config.yaml
model: "image inpainting model"
dataset: "drawn small creatures on textured ground"
train_examples: 203450
image_size: 32
crop_scale_min: 0.8
horizontal_flip: true
translate: 0.12
task: "inpainting"
loss: "charbonnier"
arch: "dncnn"
norm: "batchnorm"
activation: "prelu"
channel_attention: "se"
depths: [16]
kernel_size: 3
stem: "deep"
widths: [96]
init: "orthogonal"
optimizer: "muon"
muon_scale: "original"
lr: 0.028
momentum: 0.85
nesterov: true
orthogonalizer: "polar_express"
adamw_lr_other_params: 0.0011
steps: 14300
batch_size: 128
epochs: 9.0
lr_schedule: "cosine"
final_lr_fraction: 0
warmup_steps: 420
weight_decay: 0.01
adamw_weight_decay_other_params: 0
Rows from block 2 of a small image inpainting model, named by matrix and row number. Each number is 50 + 10 x the weight over its row's rms, rounded and kept within 0 to 99. All counts start at 0.
Before each channel's rows are labels from the 100 images, of 14976, where the channel reaches its highest value: "lies over" is the class under the peak. Only what is clearly more common there than usual is listed. The data: drawn small creatures on textured ground.
# conv: 3x3 conv (model.blocks.2.conv.weight, 96x96x3x3, each kernel summed), inputs 0-95

lies over: limb or head
conv.63:54 58 42 55 52 27 47 41 54 60 48 37 47 33 73 54 59 60 60 57 45 45 58 59 24 60 45 46 52 63 59 33 23 61 61 59 47 32 35 41 62 61 55 60 45 50 62 55 38 45 59 53 63 51 47 50 51 55 48 44 65 46 47 48 44 36 56 48 60 57 43 53 50 51 39 40 62 36 37 55 63 52 60 68 57 28 39 44 57 47 55 62 58 47 50 52

lies over: limb or head
conv.93:60 57 46 36 48 38 43 50 56 63 37 48 57 50 54 65 37 43 47 30 44 55 51 59 60 47 57 44 80 43 60 42 63 54 43 34 50 49 48 43 66 55 51 38 33 38 44 44 25 40 58 23 54 43 38 53 66 52 54 39 53 43 35 34 54 63 49 46 58 56 59 51 54 45 48 63 47 36 65 44 61 39 58 56 53 37 55 62 62 43 38 44 45 53 46 48

lies over: limb or head
conv.58:37 51 48 25 43 44 59 58 51 37 54 54 53 34 51 45 34 45 42 54 47 46 39 51 48 47 41 49 58 49 49 45 56 52 52 64 53 57 55 42 37 35 48 33 37 54 47 46 42 38 44 66 45 55 41 41 54 43 53 44 54 42 69 42 38 54 41 47 33 61 54 31 53 47 51 58 47 55 57 86 65 51 46 53 71 70 30 51 37 57 57 68 52 47 57 42

lies over: limb or head
conv.75:50 69 54 46 52 56 37 58 28 63 60 51 56 50 61 59 49 69 49 29 51 43 47 46 38 62 50 53 36 50 50 48 57 65 47 65 37 39 38 46 51 39 74 51 34 42 35 59 51 26 68 66 44 46 40 56 55 43 53 39 57 43 49 34 60 45 43 52 45 46 26 46 42 54 52 56 55 47 29 53 58 54 64 52 40 57 51 53 68 47 57 51 57 58 57 53

lies over: ground
conv.72:58 29 54 44 36 48 56 62 43 48 31 50 53 60 51 48 39 40 33 49 47 53 36 50 39 48 40 40 57 39 53 56 71 45 40 52 37 45 50 59 42 48 56 48 67 60 44 41 51 46 58 51 32 76 41 44 42 21 34 57 60 56 67 61 49 41 47 51 70 44 39 58 45 42 38 62 53 57 49 54 62 40 37 60 42 63 54 42 53 45 58 54 65 56 45 43

lies over: ground
conv.55:64 53 50 63 57 52 49 45 58 58 28 53 58 28 42 60 40 66 44 13 46 43 50 55 70 58 56 53 65 59 45 64 45 43 48 40 55 46 53 52 44 51 35 74 64 45 53 47 71 37 53 48 49 49 43 46 50 37 47 45 42 48 66 51 59 45 52 49 52 31 41 57 62 44 38 39 41 48 34 33 54 48 42 65 44 39 53 48 50 50 49 51 40 40 48 56

lies over: limb or head
conv.66:56 53 51 38 58 60 54 47 50 57 40 50 57 46 48 52 49 51 46 81 40 65 71 68 38 48 59 60 48 39 45 62 37 71 48 39 53 53 48 56 74 56 60 58 48 62 58 43 27 44 56 68 56 44 62 53 34 65 60 52 62 53 38 54 47 55 54 33 50 65 40 44 52 40 36 38 57 43 39 37 58 54 46 52 57 36 54 62 47 43 61 52 45 40 47 39

lies over: limb or head
conv.65:61 45 61 49 36 66 49 46 54 41 49 48 44 50 51 52 48 20 48 53 58 61 38 60 34 52 57 47 51 53 54 40 69 38 43 58 39 66 47 47 53 54 42 48 50 46 47 57 67 76 37 59 31 48 62 64 50 30 48 54 27 44 37 51 42 45 32 36 43 51 56 49 55 57 53 53 42 49 70 61 40 54 44 38 46 67 58 51 50 66 52 39 60 49 43 60

lies over: ground
conv.78:47 48 52 55 51 70 57 56 64 43 42 59 55 40 39 52 57 57 54 20 60 47 54 50 38 49 54 57 42 40 41 53 34 52 48 50 44 53 48 56 56 46 56 45 50 48 52 44 68 62 37 42 34 51 34 46 45 56 46 44 56 51 50 57 42 44 45 33 33 14 35 62 49 49 39 34 74 45 41 41 60 47 53 50 32 49 53 51 75 55 41 49 55 39 54 56

lies over: ground
conv.73:55 35 56 53 41 60 41 61 46 37 44 46 62 55 38 56 45 46 59 20 62 58 42 49 27 49 42 53 54 29 58 58 47 42 37 51 47 54 56 49 66 50 45 35 48 49 60 47 53 60 44 41 35 39 42 59 41 39 47 48 54 51 58 64 46 39 44 36 61 47 37 35 45 33 58 39 65 43 65 34 45 46 54 56 63 51 51 33 66 52 53 68 57 51 67 47

lies over: limb or head
conv.69:37 56 55 39 46 47 66 47 50 43 53 48 34 56 47 46 44 46 60 39 75 42 72 41 52 53 33 65 48 37 47 42 41 49 43 41 52 30 65 62 40 51 51 51 61 46 35 66 46 59 48 52 50 58 50 66 48 57 31 71 49 41 53 57 55 39 46 48 31 53 56 68 46 53 31 55 61 37 51 62 46 37 65 44 42 54 51 51 50 50 53 61 52 77 41 45

lies over: ground
conv.12:53 33 43 63 38 58 46 42 43 33 40 68 56 41 46 46 51 69 60 43 52 49 26 57 48 58 49 57 51 38 65 56 48 55 27 45 48 49 55 45 60 50 52 42 45 48 37 41 54 54 70 57 44 52 55 55 48 41 53 32 47 50 74 36 41 41 45 56 44 20 52 58 37 43 37 52 55 67 43 32 56 49 38 49 40 39 43 56 49 40 53 67 55 44 62 56

lies over: limb or head
conv.79:61 49 45 29 52 38 52 40 45 58 43 40 35 42 58 59 61 61 47 53 49 53 60 52 57 43 48 51 46 56 48 69 50 37 54 37 51 53 47 57 54 46 56 46 68 40 52 45 50 55 42 47 62 43 60 48 63 47 35 62 53 36 41 52 65 38 56 64 48 46 39 44 55 52 49 57 52 49 18 47 49 46 45 70 40 25 62 66 44 53 57 56 46 68 19 59

lies over: ground
conv.37:55 53 50 62 45 62 51 42 49 41 51 40 53 59 46 67 54 64 44 49 63 53 63 42 32 29 47 52 57 24 51 40 41 58 63 57 61 59 61 57 56 48 39 42 52 56 50 46 41 50 41 37 62 34 28 41 53 70 70 45 72 42 47 41 40 51 45 28 41 40 45 48 62 39 47 41 57 51 59 49 54 56 42 33 58 39 46 45 49 48 55 58 43 50 52 30

lies over: limb or head
conv.67:66 57 66 46 33 41 39 48 61 41 61 58 62 66 63 35 36 60 52 62 56 38 44 46 58 49 53 54 58 40 47 45 55 61 47 57 30 41 52 69 42 44 51 41 56 47 37 52 46 52 48 59 58 65 67 44 42 24 66 55 26 58 58 54 65 61 42 58 42 55 44 40 60 45 66 53 45 52 52 45 51 43 43 27 53 64 54 35 45 59 47 45 53 48 52 52

lies over: limb or head
conv.30:51 40 52 50 60 55 36 57 45 51 42 46 38 43 49 52 63 68 29 37 42 46 50 46 39 43 59 62 53 50 26 37 41 40 49 63 65 41 56 66 48 45 45 58 53 38 41 72 36 46 54 41 58 51 49 42 66 33 35 64 57 44 36 62 48 65 52 65 40 44 56 66 47 49 43 58 70 43 41 41 37 40 56 54 41 56 68 59 59 49 47 51 53 39 46 62

lies over: limb or head
conv.84:43 38 50 52 50 44 58 39 63 50 51 51 51 38 48 51 36 55 47 69 41 67 45 75 57 63 36 56 49 56 49 55 62 64 49 35 59 44 47 45 77 36 54 52 57 49 58 37 57 34 38 59 40 59 55 40 51 59 48 33 30 61 55 65 38 42 33 51 54 48 62 37 65 45 46 57 50 65 60 37 46 52 41 35 59 50 50 49 32 58 53 57 37 48 63 55

lies over: limb or head
conv.1:32 57 42 67 68 32 45 43 51 38 64 60 55 41 39 37 51 62 52 52 66 53 62 66 43 63 53 41 41 39 53 41 47 58 51 70 29 41 44 71 48 53 66 40 43 57 38 51 49 44 55 50 50 38 56 49 39 68 56 47 50 48 59 60 49 65 38 63 46 51 60 55 57 61 53 60 47 70 57 56 39 55 56 42 54 69 53 42 40 38 45 53 61 35 51 41

lies over: limb or head
conv.77:54 70 45 51 41 40 55 48 65 70 54 51 31 45 46 56 30 54 39 41 44 56 40 54 70 54 46 44 54 53 69 32 60 44 46 46 59 45 50 40 37 51 31 71 34 44 55 47 60 64 34 42 43 40 32 44 40 55 50 66 46 57 54 49 54 60 55 55 50 23 58 43 55 43 53 39 59 41 46 45 48 41 69 57 56 65 52 54 56 48 46 45 51 43 35 58

lies over: limb or head
conv.26:51 53 47 55 67 62 55 53 62 70 53 46 53 59 47 29 47 62 46 35 55 47 42 50 36 58 45 57 55 38 47 49 41 45 47 68 46 53 69 42 44 41 38 46 47 60 54 38 47 35 52 65 47 50 43 51 50 64 70 56 67 58 59 52 59 45 57 48 69 35 39 55 26 40 63 48 28 45 69 62 55 57 48 60 52 47 38 26 48 58 57 48 47 41 61 45

lies over: ground
conv.60:58 59 39 55 42 30 56 60 45 48 52 44 33 57 61 56 61 66 66 55 73 76 43 37 51 43 51 44 36 54 49 51 49 56 41 42 43 31 42 60 62 49 44 64 59 41 42 59 46 48 42 55 41 63 43 52 44 38 58 46 40 74 66 63 56 41 54 47 51 54 42 54 50 29 48 44 57 53 46 50 55 38 67 41 57 44 46 48 37 46 44 73 51 68 52 53

lies over: limb or head
conv.7:48 61 33 54 51 58 46 58 61 25 51 49 36 67 49 49 35 53 68 61 43 43 52 60 42 32 52 38 37 41 76 50 53 49 49 74 50 45 48 46 68 44 35 27 41 47 56 53 48 66 33 50 60 25 50 51 56 43 50 51 58 62 52 54 51 32 56 43 48 55 64 45 45 59 56 42 62 44 56 48 49 57 60 32 52 45 53 63 35 48 43 51 48 52 48 52

lies over: limb or head
conv.22:38 38 49 53 44 71 47 63 48 63 64 48 71 56 45 43 62 45 51 46 55 39 47 58 35 32 37 65 43 44 55 51 35 44 44 46 51 38 48 52 70 51 50 50 63 50 52 37 41 46 45 37 68 62 52 41 62 57 55 71 60 35 43 49 65 45 52 38 63 36 57 75 60 36 43 50 62 50 51 53 42 45 38 49 31 33 46 53 61 53 54 50 60 43 47 46

lies over: ground
conv.38:71 57 44 51 55 57 49 50 51 67 50 53 54 51 34 56 58 52 63 23 49 56 40 39 44 53 60 70 61 64 52 45 36 63 64 39 55 51 47 55 59 61 58 53 49 53 52 38 39 62 44 42 54 49 55 46 76 42 39 51 50 38 46 51 50 36 44 59 42 40 65 44 54 37 42 35 34 48 58 34 21 39 55 51 51 57 60 66 48 47 41 32 57 57 46 52

lies over: ground
conv.31:33 62 38 57 61 37 49 52 46 48 55 50 46 65 53 42 36 52 44 49 53 55 50 68 45 40 45 33 54 45 37 46 60 55 38 61 52 33 61 49 80 57 60 43 51 48 40 62 55 57 48 38 40 49 45 49 37 50 47 50 32 66 49 35 62 55 49 48 52 41 21 69 52 54 55 53 67 41 55 34 50 48 58 41 47 35 50 47 20 45 51 42 54 49 49 53

lies over: limb or head
conv.16:40 61 50 44 39 29 51 46 60 43 62 37 39 33 66 58 43 42 62 58 48 70 56 69 69 53 50 59 62 36 41 43 63 44 41 43 53 32 41 25 56 51 41 57 49 60 44 51 55 34 46 56 48 57 56 67 39 58 55 50 45 61 47 36 50 44 58 61 55 59 41 46 37 68 50 59 56 37 43 71 54 56 53 62 55 31 53 56 40 43 46 47 45 50 57 40

lies over: limb or head
conv.39:36 66 44 48 47 55 42 56 56 28 51 53 48 50 52 55 46 56 57 49 55 63 50 61 44 43 36 45 47 36 44 45 38 52 46 51 66 40 65 61 94 38 46 48 51 30 42 46 51 52 54 42 51 51 64 53 49 43 39 53 52 41 60 49 45 53 51 63 47 56 41 45 19 48 53 50 46 33 51 33 63 29 64 51 48 37 50 50 62 56 42 56 54 57 39 49

lies over: limb or head
conv.43:72 46 54 61 35 73 47 51 72 62 46 44 38 54 36 36 45 39 40 47 48 52 53 50 63 52 57 32 45 46 49 39 72 50 35 47 40 51 48 40 43 56 46 36 68 43 46 43 64 58 61 46 49 54 52 45 43 53 46 43 63 49 50 54 33 38 39 50 50 36 78 48 60 59 48 35 44 64 63 31 44 46 48 30 50 56 49 48 54 57 50 46 42 52 47 36

lies over: limb or head
conv.20:41 64 48 47 50 29 45 54 49 52 47 60 43 33 58 39 64 67 55 60 60 67 52 54 55 41 48 56 59 50 65 51 49 62 68 61 56 36 74 43 79 43 42 43 44 69 43 51 67 46 52 57 60 58 35 45 54 60 46 42 68 54 43 61 60 40 55 52 59 33 46 49 51 59 65 47 46 37 44 58 65 46 46 67 50 43 44 48 41 55 46 55 53 69 55 52

lies over: limb or head
conv.15:62 62 53 56 46 28 50 53 55 68 22 52 57 48 38 49 43 54 42 64 42 64 19 77 68 43 54 54 55 63 29 51 41 59 49 40 52 47 51 47 66 48 47 58 49 56 48 49 43 55 48 56 59 56 61 49 63 39 53 40 49 41 56 58 52 64 51 57 63 51 58 32 61 44 41 58 46 54 37 37 58 40 49 61 49 40 59 61 47 32 46 56 43 42 52 52

lies over: limb or head
conv.8:55 40 48 38 23 26 65 45 54 51 48 59 46 47 67 46 55 50 33 33 53 47 40 47 38 59 38 40 57 48 61 51 54 55 60 50 52 32 57 48 59 51 54 44 42 55 54 37 74 40 58 59 63 57 46 55 49 55 37 43 53 41 43 44 56 62 42 60 45 51 55 49 41 36 57 39 32 47 37 59 43 53 42 65 56 54 31 63 40 42 54 49 49 63 22 56

lies over: limb or head
conv.76:53 70 59 43 47 21 63 44 51 50 55 68 55 47 53 45 43 57 42 31 74 50 43 58 52 58 58 48 59 39 59 38 58 56 49 56 33 32 44 70 52 38 66 45 48 36 52 41 28 40 51 40 43 51 36 58 49 45 48 42 45 52 61 53 58 57 42 53 58 45 32 39 60 29 44 45 56 48 49 35 58 47 61 51 59 59 48 43 73 47 41 56 51 52 47 52

lies over: limb or head
conv.17:39 40 51 46 57 51 44 30 73 48 70 43 50 47 41 27 51 62 47 44 78 49 55 50 72 63 37 55 39 73 53 53 47 55 42 52 35 36 64 55 50 45 48 65 48 49 65 46 69 53 56 47 49 59 46 64 50 63 57 57 50 50 52 48 55 40 46 45 52 50 42 62 64 37 51 48 45 73 38 58 49 45 54 61 27 51 46 47 53 53 60 53 41 52 53 45